python train.py --encoder_arch="vit" --encoder_mlp_ratio=6 --encoder_drop_path=0.15 --decoder_weight_standardization=false --momentum=0.95 --orthogonalizer="newton_schulz_5" --l1_shrink=0.003 --batch_size=64
Rows from block 6 of the encoder of a small segmentation model, named by matrix and row number. Rows with one number belong to one neuron. Each number is 200 + 20 x the weight over its row's rms, rounded and kept within 0 to 999. All counts start at 0.
Before each neuron's rows are labels from the 100 images, of 14976, where the neuron reaches its highest value: "peak on" is the class under the peak. Only what is clearly more common there than usual is listed. The data: close-ups of made-up surfaces with and without defects.
# fc1: MLP up (encoder.blocks.6.mlp.fc1.weight, 1152x192), inputs 128-191
# fc2: MLP down (encoder.blocks.6.mlp.fc2.weight, 192x1152, transposed), outputs 128-191

peak on: stain
fc1.466,203,186,194,218,203,150,195,204,160,182,212,205,229,176,177,224,173,198,200,201,201,188,181,245,215,188,210,204,173,226,197,175,192,185,206,193,206,225,198,194,190,193,196,216,227,197,171,197,245,226,261,221,152,195,185,192,206,197,225,211,218,231,188,188
fc2.466,224,137,225,217,189,200,214,194,200,199,208,192,225,198,210,214,223,204,225,192,195,197,241,192,199,161,231,222,208,225,219,200,172,194,142,216,192,200,207,240,189,162,202,181,200,160,187,177,201,193,211,206,256,217,195,199,201,231,199,174,200,199,189,202

peak on: bright spot
fc1.263,187,245,211,228,219,205,209,227,197,200,177,203,200,177,182,199,197,197,197,183,180,207,206,218,202,230,209,191,198,214,199,201,219,200,202,167,169,210,184,160,228,188,241,198,199,206,198,223,238,213,214,259,194,221,211,185,206,191,228,204,183,188,217,208
fc2.263,213,199,197,229,196,160,193,200,202,275,191,206,221,236,198,240,192,199,205,213,197,212,211,199,200,212,190,198,181,200,236,236,208,199,208,232,202,201,199,200,200,207,193,181,190,194,188,195,166,215,155,206,211,208,200,201,239,200,203,197,200,198,228,206

peak on: smear
fc1.133,186,209,175,203,176,200,176,167,187,200,206,185,193,194,144,205,219,201,184,227,209,198,207,164,217,216,211,179,200,179,208,179,216,182,206,234,213,181,196,210,214,186,184,233,197,168,195,217,202,200,226,205,180,214,178,210,191,202,202,205,164,197,187,242
fc2.133,210,199,202,187,196,196,211,190,225,225,168,189,175,191,206,194,205,152,211,211,197,226,182,232,199,179,189,205,186,204,192,184,160,254,249,149,192,200,200,236,181,240,216,188,228,227,204,192,164,212,207,212,175,209,213,169,193,213,208,216,216,201,237,213

peak on: dent; bright spot
fc1.85,201,157,198,189,199,211,200,205,200,227,167,193,214,221,219,224,183,206,205,228,181,204,194,202,200,204,230,204,191,210,201,194,219,220,178,197,169,204,175,182,178,204,214,188,201,195,197,216,199,193,182,237,196,201,193,220,196,189,205,190,193,175,242,199
fc2.85,202,203,228,162,204,194,174,213,203,221,225,182,179,236,194,187,188,202,205,200,192,249,196,189,204,196,208,207,167,200,187,207,201,186,183,243,199,189,211,196,208,237,195,190,165,178,202,210,211,212,205,175,199,204,204,235,212,202,237,181,201,174,171,200

peak on: hole
fc1.114,196,199,211,202,175,201,238,205,188,183,178,275,190,196,218,220,208,206,178,170,225,218,191,188,183,221,231,179,206,187,193,185,191,202,210,198,191,187,226,204,161,185,203,170,192,200,203,230,220,189,200,213,224,216,178,194,202,201,215,195,200,181,195,195
fc2.114,199,141,195,186,198,198,201,196,210,278,196,187,226,184,258,188,199,234,200,164,209,199,203,201,201,184,201,198,198,216,183,200,200,199,197,210,190,195,197,214,214,200,204,143,194,200,200,202,213,203,200,223,192,194,172,242,201,172,200,200,215,190,201,230

peak on: smear
fc1.134,210,222,196,176,209,165,203,197,210,181,216,217,200,163,153,183,212,192,179,210,231,200,165,213,182,198,227,228,199,164,142,157,214,210,201,184,188,222,219,214,205,195,181,195,212,161,208,198,197,170,202,195,161,200,171,255,199,196,198,200,212,194,215,182
fc2.134,213,200,183,170,193,200,209,214,173,187,200,208,202,189,167,187,220,179,206,213,186,201,226,193,202,209,239,200,199,202,200,250,196,222,194,213,213,228,190,197,188,189,201,204,222,161,222,176,248,200,209,237,206,200,218,179,196,196,203,200,237,205,152,223

peak on: dent; bright spot
fc1.369,188,190,204,173,199,212,198,212,204,193,219,191,205,248,201,198,212,195,196,234,199,182,213,195,210,227,193,210,255,238,205,194,196,194,208,203,195,231,217,176,201,206,200,200,177,183,197,239,165,197,181,214,201,186,190,200,198,218,215,199,197,187,197,202
fc2.369,216,167,229,202,199,207,169,183,208,202,220,189,236,176,141,214,197,204,202,209,206,199,194,194,220,221,179,171,190,196,200,226,178,177,177,212,191,222,201,186,214,241,203,194,180,193,187,231,242,200,209,197,200,207,214,204,186,218,197,211,189,194,192,199

peak on: hole
fc1.696,183,207,207,200,203,177,192,215,209,182,200,204,199,205,201,189,205,185,147,200,201,222,187,176,186,184,194,176,197,181,194,224,188,200,210,191,198,191,185,172,203,199,230,180,182,172,223,183,204,233,219,224,229,233,200,176,200,176,204,219,221,200,151,194
fc2.696,191,202,209,174,158,200,200,200,200,196,206,198,189,195,221,208,200,200,243,219,200,200,205,200,230,195,185,200,199,192,200,186,196,211,183,222,200,206,200,200,204,200,200,247,223,166,207,214,199,203,179,207,213,200,141,184,196,200,187,203,196,202,201,200

peak on: hole
fc1.81,208,198,205,213,200,204,209,209,203,194,199,160,184,184,196,185,200,186,220,193,200,222,160,174,211,206,172,216,192,240,217,204,231,225,225,227,173,203,200,219,202,220,212,200,218,170,224,248,154,207,168,212,200,214,208,156,171,202,230,232,191,190,161,202
fc2.81,188,211,164,196,191,199,160,197,186,184,201,202,189,185,203,201,189,173,199,230,221,200,196,186,214,206,203,212,189,205,201,211,189,229,209,216,195,185,192,203,188,216,189,223,214,155,200,201,222,200,214,134,218,199,194,196,190,210,188,236,196,195,190,197

peak on: hole
fc1.144,203,205,202,229,188,183,223,202,221,211,225,194,217,203,148,201,201,187,188,180,229,227,209,201,217,188,231,232,221,213,184,197,197,150,171,225,192,202,199,213,173,207,207,166,203,180,202,194,204,189,219,180,197,184,184,191,194,192,183,192,200,224,206,228
fc2.144,203,201,201,215,209,226,191,188,213,172,200,187,202,226,200,200,215,200,200,204,212,199,200,185,204,200,200,200,200,200,200,200,200,200,203,196,214,171,247,211,199,200,200,189,208,207,121,200,200,200,195,202,197,200,163,166,207,263,158,198,222,197,183,200

peak on: bright spot
fc1.414,183,184,167,166,198,196,209,174,199,180,185,200,223,217,234,202,165,182,197,215,205,203,177,197,225,228,229,205,200,223,204,253,207,233,169,219,202,220,197,208,204,179,201,203,169,185,218,202,199,119,198,194,200,191,169,213,205,202,204,177,171,209,203,208
fc2.414,200,200,200,200,192,200,214,200,200,165,200,200,200,200,200,242,200,200,246,200,191,200,200,200,265,200,200,200,190,200,174,200,179,200,200,200,200,207,200,197,200,200,206,200,200,287,200,200,200,200,200,368,263,200,200,200,219,217,200,201,200,200,200,200

peak on: hole
fc1.38,215,190,232,248,192,216,199,157,219,232,208,218,233,220,198,171,167,205,207,208,202,197,209,185,216,199,180,220,213,176,193,213,186,169,216,218,197,179,196,203,203,224,186,194,208,211,203,201,204,225,202,221,193,204,197,199,206,197,192,231,189,210,188,204
fc2.38,201,198,216,199,155,199,146,212,185,151,194,173,200,191,211,225,183,156,184,180,203,199,199,190,204,187,202,185,210,183,201,204,199,202,169,202,200,194,210,133,205,186,200,197,204,189,205,207,187,208,186,197,210,204,180,200,196,201,162,206,187,205,206,191

peak on: hole
fc1.757,193,164,194,223,220,238,200,184,207,224,188,203,193,215,226,189,219,192,192,169,268,225,182,237,189,189,231,221,247,215,215,195,186,181,179,218,247,205,194,205,209,217,206,192,194,207,187,201,216,200,228,213,215,210,196,199,210,184,220,210,192,187,188,164
fc2.757,200,182,200,210,242,199,195,154,201,189,196,200,209,190,201,136,199,201,200,200,220,200,186,200,207,205,196,219,211,199,158,172,201,199,235,182,221,200,200,201,222,200,199,197,203,199,200,200,200,164,199,163,172,202,191,183,200,210,167,150,177,202,200,98

peak on: smear
fc1.425,226,191,187,228,215,210,190,199,174,180,174,182,191,214,199,135,201,197,198,211,232,212,240,210,223,210,201,195,203,224,197,200,209,177,219,184,193,192,236,199,174,167,189,187,207,210,184,188,205,199,179,196,176,187,179,220,234,189,155,187,180,210,198,176
fc2.425,200,213,171,200,189,170,200,200,202,195,198,215,197,200,122,194,159,200,191,208,201,197,199,201,199,206,200,191,198,172,198,200,216,169,200,202,189,202,229,211,200,190,238,215,187,200,168,200,173,197,200,200,247,238,222,199,200,202,200,199,200,198,199,163

peak on: hole
fc1.765,199,201,189,167,166,217,213,190,212,198,157,225,155,190,212,225,184,150,185,181,202,188,178,208,195,217,197,196,222,172,164,218,191,185,201,200,265,192,201,195,215,248,199,196,212,215,230,193,195,215,214,209,217,206,191,190,190,215,212,205,199,199,190,184
fc2.765,215,202,192,200,205,173,217,199,202,224,201,194,200,162,200,200,189,193,200,200,197,202,203,204,175,179,200,209,162,140,200,182,197,194,203,214,198,193,250,206,210,151,203,200,195,200,208,205,173,217,200,194,196,200,272,205,195,176,199,220,199,199,204,194

peak on: dent; stain
fc1.191,174,198,246,191,180,216,195,181,186,192,218,161,200,204,198,214,211,213,229,217,196,178,186,227,174,169,204,198,203,172,184,206,184,173,199,197,191,237,185,166,223,205,186,215,203,173,171,196,186,224,231,213,163,185,196,199,229,172,155,223,194,212,229,186
fc2.191,176,249,189,201,200,205,198,210,187,212,218,197,217,221,200,196,209,205,199,195,200,261,190,188,202,206,241,198,188,212,202,198,199,234,204,184,202,186,230,156,193,198,180,173,183,179,165,204,220,197,173,216,160,204,183,165,200,225,184,176,201,225,181,200

peak on: stain
fc1.167,204,189,241,181,201,207,196,171,157,259,147,182,211,186,181,198,183,189,213,229,208,226,186,211,201,185,211,184,216,173,157,190,197,201,215,210,200,203,178,195,192,217,178,195,221,201,218,189,218,210,198,231,200,182,197,215,184,179,193,210,194,197,226,215
fc2.167,185,200,179,217,175,169,200,221,247,180,215,194,206,174,211,204,225,208,204,172,181,205,194,181,204,209,213,192,190,198,212,195,194,185,175,172,185,183,233,190,210,235,223,208,137,147,197,207,198,200,202,199,191,203,196,170,203,198,196,187,193,236,193,191

peak on: smear
fc1.138,196,200,200,198,196,194,221,225,225,195,199,199,197,228,206,168,200,214,206,241,178,223,214,189,205,239,208,197,211,193,191,190,183,213,187,201,187,200,200,215,216,198,179,178,209,196,216,211,190,176,160,209,197,195,204,201,213,171,197,197,209,180,222,162
fc2.138,69,200,200,127,199,200,202,275,199,200,197,201,199,200,199,200,322,198,129,199,201,200,200,188,180,207,200,200,179,200,200,200,200,201,203,200,200,199,164,200,192,202,201,195,201,202,198,177,200,199,200,200,202,202,200,203,200,179,197,199,199,199,200,200

peak on: smear
fc1.531,210,187,158,221,190,188,212,205,212,179,200,207,246,211,196,139,182,188,214,196,243,205,147,179,197,203,216,203,231,214,208,213,182,189,187,203,149,190,175,226,199,202,189,216,203,173,214,165,193,187,204,209,199,197,198,230,199,182,200,216,213,203,202,199
fc2.531,202,200,200,179,200,156,195,211,171,200,163,209,200,238,190,200,200,200,200,200,265,202,191,180,183,182,200,200,219,197,116,190,200,217,202,200,200,200,200,200,200,200,200,167,200,200,181,221,200,144,160,200,195,200,200,201,204,276,203,214,189,193,198,200

peak on: smear
fc1.697,196,191,178,205,198,213,213,202,200,224,196,197,198,200,216,215,202,154,216,223,215,214,229,197,200,236,173,199,201,175,176,195,184,161,208,207,188,213,197,222,215,203,159,188,232,183,200,189,178,181,231,207,181,250,206,196,162,200,173,216,163,200,192,193
fc2.697,194,200,204,230,176,174,181,200,205,197,189,191,183,210,214,206,218,218,211,208,211,187,187,205,191,214,185,217,204,201,229,200,195,192,202,181,204,185,185,201,201,214,195,212,210,207,200,208,211,163,227,189,181,211,219,189,213,233,197,216,188,195,221,196

peak on: dent
fc1.337,215,203,196,210,211,188,201,207,233,195,212,183,203,263,161,162,205,210,206,179,188,213,203,227,201,185,208,217,198,168,217,179,189,185,189,209,192,192,203,227,162,199,197,202,181,202,223,219,200,234,212,207,192,216,227,222,168,197,185,205,184,198,187,202
fc2.337,170,204,170,208,200,238,170,187,197,193,196,197,202,202,220,202,201,198,200,224,204,201,204,211,210,176,162,211,198,192,221,206,248,194,202,207,181,208,220,179,203,175,250,201,202,221,199,216,188,209,194,189,192,195,208,200,207,168,229,199,210,219,196,176

peak on: hole
fc1.542,177,156,202,210,214,184,183,201,191,212,164,195,203,180,252,198,204,200,211,209,204,174,192,242,185,163,229,236,199,175,200,232,180,215,218,210,204,224,177,231,212,218,200,189,204,193,216,215,222,199,205,221,183,172,194,180,178,193,209,165,187,206,193,183
fc2.542,215,188,193,199,206,194,216,193,226,243,209,205,196,200,200,197,198,200,210,200,200,210,207,194,114,184,206,204,200,211,165,220,202,221,196,188,209,200,200,206,199,181,223,209,210,187,232,200,181,199,192,201,199,199,201,188,189,200,200,202,227,200,199,209

peak on: hole
fc1.132,232,178,218,196,252,217,194,174,162,249,173,190,199,201,216,210,221,225,209,187,214,184,213,199,218,230,178,194,232,191,216,208,167,196,189,242,196,204,216,192,202,231,209,162,250,195,226,223,214,190,207,182,200,183,199,197,210,208,195,219,189,231,208,197
fc2.132,198,201,218,200,196,193,217,185,200,198,206,197,166,185,193,201,144,200,210,207,214,206,227,162,201,203,199,206,151,215,168,195,219,220,168,155,178,214,207,201,221,202,198,238,200,235,196,161,206,233,199,200,194,167,197,212,197,217,218,205,198,231,225,180

peak on: hole
fc1.374,174,182,204,132,229,161,194,202,218,203,194,202,212,188,208,203,204,177,201,180,217,205,199,208,182,212,153,191,202,226,163,162,209,181,197,187,202,210,189,215,196,196,202,208,173,222,196,195,172,220,240,205,195,234,207,158,217,192,171,210,177,196,204,187
fc2.374,200,249,210,221,200,200,200,199,200,200,182,249,200,200,201,101,200,231,237,194,200,200,200,200,200,200,217,254,202,200,200,200,197,200,228,200,200,200,217,200,176,200,200,211,200,200,200,200,200,185,200,200,200,154,200,181,200,200,193,200,172,241,200,107

peak on: smear
fc1.78,187,190,205,177,211,191,202,192,232,189,246,203,213,198,189,201,215,183,215,216,208,221,205,215,180,199,249,177,237,162,218,204,235,201,196,236,182,206,219,216,186,227,194,187,169,216,188,211,207,198,199,210,206,205,163,192,225,209,204,201,191,192,212,249
fc2.78,201,200,200,200,214,131,200,204,292,200,249,200,199,197,200,178,199,206,200,228,200,225,200,200,200,200,200,200,196,200,204,200,200,200,200,216,200,200,196,200,194,200,199,199,200,202,200,187,159,200,200,248,203,200,199,202,200,188,200,198,200,200,200,200

peak on: stain
fc1.589,201,163,193,179,212,200,199,207,147,179,218,201,231,192,209,231,208,193,220,241,196,176,168,201,205,167,212,197,233,221,198,193,188,225,198,193,191,168,187,181,178,219,189,156,199,223,219,186,170,184,196,206,187,198,201,198,195,235,205,206,176,235,181,174
fc2.589,201,231,216,240,192,199,242,207,164,184,202,190,200,193,181,161,195,194,215,174,193,213,199,180,200,184,200,216,145,196,211,176,203,194,198,198,231,182,237,203,181,184,203,202,205,193,213,188,210,200,198,166,221,255,205,190,192,194,199,196,202,177,220,196

peak on: smear
fc1.122,198,198,201,177,193,176,150,219,226,202,174,216,176,192,177,197,233,210,219,208,200,202,200,195,199,187,165,195,241,178,160,183,189,220,201,206,215,199,212,210,211,212,207,198,175,213,197,189,200,196,185,203,215,210,164,219,181,123,197,212,210,191,206,207
fc2.122,143,183,199,200,176,160,211,186,213,206,222,204,173,185,202,184,262,187,208,225,205,196,209,202,186,201,200,210,223,192,200,191,156,171,200,201,197,186,146,187,151,201,200,206,196,208,174,182,199,174,201,201,241,215,201,200,206,205,188,200,194,200,211,211

peak on: smear
fc1.365,227,206,230,169,223,211,186,203,226,182,210,205,209,210,190,198,180,198,216,184,193,247,198,169,192,198,194,190,207,195,189,237,192,200,188,195,192,225,211,204,189,184,207,174,190,204,207,176,215,185,192,184,192,202,182,180,187,160,202,184,178,195,228,200
fc2.365,245,192,172,223,201,149,179,205,183,234,143,210,221,207,197,183,194,176,215,206,200,186,190,173,165,203,200,200,214,203,200,220,199,193,216,214,187,185,199,206,187,163,201,168,160,266,206,176,215,199,200,198,198,206,156,227,186,205,210,216,240,200,199,197

peak on: hole
fc1.564,215,214,189,253,192,217,188,203,215,214,170,197,195,198,204,209,167,189,203,199,205,203,214,222,194,201,215,198,194,186,179,225,200,233,175,208,219,139,218,188,182,198,232,182,215,174,250,218,217,185,224,196,207,210,182,225,167,212,196,217,180,188,181,161
fc2.564,198,163,191,200,205,195,250,144,182,200,198,210,216,199,209,194,193,198,225,191,172,200,209,203,248,215,232,212,240,196,207,212,202,189,200,175,198,187,207,194,190,194,205,202,197,201,205,184,199,203,276,183,200,258,205,202,161,200,196,214,202,203,177,226

peak on: bright spot
fc1.207,174,207,174,178,220,197,215,193,184,170,197,219,206,197,215,187,197,195,163,189,211,191,237,180,199,203,254,198,231,191,185,184,232,192,180,216,193,241,193,213,196,218,189,229,187,202,206,187,205,211,225,218,222,182,204,244,198,181,206,208,222,224,230,201
fc2.207,201,205,137,206,200,164,194,201,165,216,197,187,234,194,184,198,239,197,233,197,200,181,186,220,187,180,215,206,199,194,218,232,170,217,241,233,250,200,172,231,177,194,196,184,208,215,161,200,167,191,200,196,216,200,208,157,203,214,196,235,205,130,190,196

peak on: stain; smear
fc1.74,221,197,186,236,154,162,174,149,206,200,180,200,215,178,212,178,177,208,223,213,251,220,213,205,194,199,173,222,200,213,200,183,187,167,203,205,160,194,177,242,165,174,161,192,175,215,207,194,224,205,207,200,194,198,206,208,190,203,183,199,199,193,212,192
fc2.74,198,192,208,223,208,192,207,195,207,198,150,189,191,199,201,239,175,179,200,206,193,204,182,187,220,180,192,193,200,232,222,223,245,194,168,235,197,204,190,199,197,181,228,195,164,191,168,217,218,198,209,174,200,223,210,202,210,214,202,202,179,189,199,184

peak on: stain
fc1.423,223,185,197,202,231,176,198,166,186,207,191,219,238,197,215,163,194,183,215,197,207,199,180,202,229,172,215,167,191,203,200,194,219,183,201,197,241,185,244,209,216,198,193,204,217,243,205,210,233,198,178,191,205,200,155,204,165,192,203,234,234,188,196,232
fc2.423,217,204,197,184,210,196,200,205,186,194,223,182,160,133,203,204,189,200,194,214,200,213,200,200,196,177,205,197,190,200,200,216,159,207,190,200,164,202,194,190,212,196,198,163,197,200,233,215,224,200,186,210,232,205,243,174,189,200,210,203,254,200,200,219

peak on: smear
fc1.543,224,191,190,201,212,201,176,213,192,233,200,193,183,166,197,185,205,205,207,242,199,207,207,200,229,236,203,207,230,201,167,202,224,229,193,198,200,167,223,208,207,179,175,206,162,227,201,184,209,217,201,199,207,220,177,182,206,187,195,241,245,183,206,178
fc2.543,228,178,200,202,199,174,196,198,216,186,202,225,223,175,156,245,180,196,194,205,186,200,217,184,199,214,202,200,200,231,204,178,200,216,167,182,203,229,211,190,209,169,217,162,234,203,200,211,190,185,200,200,196,200,230,207,218,233,171,190,198,197,231,205

peak on: hole
fc1.619,259,189,189,226,177,196,213,199,201,222,192,169,173,226,194,172,194,215,196,194,212,149,201,177,228,186,199,178,224,198,158,215,206,206,173,199,198,214,179,188,206,218,191,187,195,199,193,239,184,212,204,203,202,186,225,227,187,195,200,239,187,196,201,199
fc2.619,200,200,200,200,200,200,200,200,200,200,200,200,200,200,200,200,200,200,200,200,200,200,200,200,200,181,200,200,200,252,200,200,200,200,200,200,200,200,200,200,1,200,200,200,200,200,200,200,200,200,200,200,200,200,200,200,200,200,200,200,200,200,200,200

peak on: dent
fc1.51,184,188,200,211,213,174,200,199,208,172,223,201,190,180,201,187,195,165,216,214,188,222,172,204,196,202,202,213,210,197,170,232,198,190,193,224,242,194,202,199,194,218,201,194,222,203,218,204,184,212,220,177,186,191,141,156,202,174,211,192,207,194,198,225
fc2.51,203,199,207,206,207,200,169,179,197,207,196,194,190,191,207,173,200,211,200,195,224,145,195,197,200,200,200,182,200,200,203,150,200,214,200,201,228,186,198,200,196,169,209,203,200,254,255,200,200,172,215,266,192,200,189,208,199,208,195,200,195,298,196,203

peak on: hole
fc1.724,196,201,223,192,220,198,218,202,195,175,225,196,208,228,191,193,174,175,236,184,204,199,206,204,211,221,185,184,194,182,193,211,202,241,214,191,193,171,185,198,201,206,233,193,196,184,190,207,196,208,186,215,186,193,169,201,203,236,213,205,200,219,178,174
fc2.724,160,208,206,202,192,233,195,196,185,194,209,193,223,211,206,166,178,232,181,209,199,225,215,198,204,200,213,208,196,204,214,214,199,211,215,157,207,208,208,201,239,215,202,201,188,172,202,148,194,231,206,202,211,200,208,179,243,218,196,191,200,200,198,198

peak on: hole
fc1.390,214,154,215,202,180,205,209,211,186,199,203,213,190,162,203,204,207,201,184,233,211,202,202,191,255,218,194,194,172,189,224,257,226,224,193,197,218,215,204,157,190,195,179,224,184,204,187,205,218,199,229,186,196,181,211,208,207,219,175,196,206,170,186,210
fc2.390,194,205,200,200,196,193,200,200,238,198,209,197,192,204,200,243,200,184,245,190,199,207,216,263,174,201,155,204,201,211,200,222,189,200,193,200,173,223,187,188,198,181,200,189,196,200,200,199,163,231,203,201,203,189,191,189,166,199,276,201,211,208,152,200

peak on: smear
fc1.322,199,205,236,206,186,229,184,204,184,179,196,196,219,199,206,186,225,159,204,192,215,182,164,188,235,269,196,179,200,200,205,184,190,185,202,168,181,216,201,197,213,223,186,162,232,200,160,186,194,217,204,201,215,220,224,198,195,162,197,234,200,188,198,199
fc2.322,165,180,178,237,202,165,171,196,216,201,207,180,206,165,206,178,177,202,154,217,169,237,200,176,192,213,210,195,207,258,192,172,193,211,191,192,203,210,206,186,193,209,189,185,211,182,210,209,202,186,200,214,203,227,192,167,200,190,204,244,199,205,197,209

peak on: dent
fc1.171,180,186,188,189,161,198,213,224,196,194,218,200,208,232,169,208,185,220,199,228,221,165,186,199,214,194,189,235,215,193,205,174,217,218,171,182,221,204,227,206,193,190,245,211,221,219,188,185,187,205,199,219,227,200,223,213,224,202,241,209,192,175,180,208
fc2.171,244,176,250,207,200,193,143,198,232,178,151,184,197,212,195,197,200,184,202,200,197,225,170,199,194,210,197,175,180,194,218,231,227,206,196,225,191,166,195,226,169,192,199,181,197,190,220,207,183,191,205,203,205,200,202,200,209,177,200,183,207,211,196,201

peak on: dent
fc1.639,174,200,208,223,212,200,193,223,166,187,197,170,199,174,187,213,182,210,169,184,205,198,196,212,198,183,196,232,205,157,234,210,197,217,218,154,207,164,259,193,205,227,196,182,195,213,234,197,201,195,236,210,207,204,191,204,187,199,210,210,202,188,200,193
fc2.639,207,197,223,224,224,205,200,171,209,230,173,200,196,191,192,196,187,226,213,211,194,185,206,196,194,226,204,229,163,199,176,229,200,171,167,210,201,205,222,227,176,242,237,201,136,177,179,216,214,178,202,190,216,201,212,200,173,198,214,198,209,195,202,180

peak on: hole
fc1.588,197,175,205,175,210,161,206,212,225,189,204,244,201,207,240,216,198,187,182,186,209,197,180,220,205,188,236,202,208,239,196,228,216,212,235,221,223,204,211,189,216,221,175,187,184,202,220,216,194,175,194,200,197,193,165,204,163,236,222,192,191,224,184,156
fc2.588,228,201,193,190,228,200,186,187,161,200,225,164,185,198,195,218,200,213,213,247,192,207,227,200,218,193,200,196,200,189,199,206,230,193,169,200,206,205,200,200,180,201,150,200,242,178,224,198,168,206,200,154,172,240,206,196,141,200,197,172,237,201,204,196

peak on: hole
fc1.399,235,161,255,192,227,183,201,187,204,217,215,202,210,148,201,198,238,198,211,215,198,206,177,207,231,161,204,225,207,225,195,186,239,190,248,222,202,202,224,204,183,212,199,178,220,225,191,166,185,202,204,195,199,187,176,205,199,191,208,207,238,197,222,204
fc2.399,182,187,201,196,197,203,218,211,173,219,206,210,187,224,219,206,196,188,237,206,205,191,199,207,233,205,171,184,215,204,197,232,185,206,197,200,195,149,235,179,205,206,200,187,178,178,196,243,204,178,204,210,200,164,215,188,170,188,189,200,173,202,204,199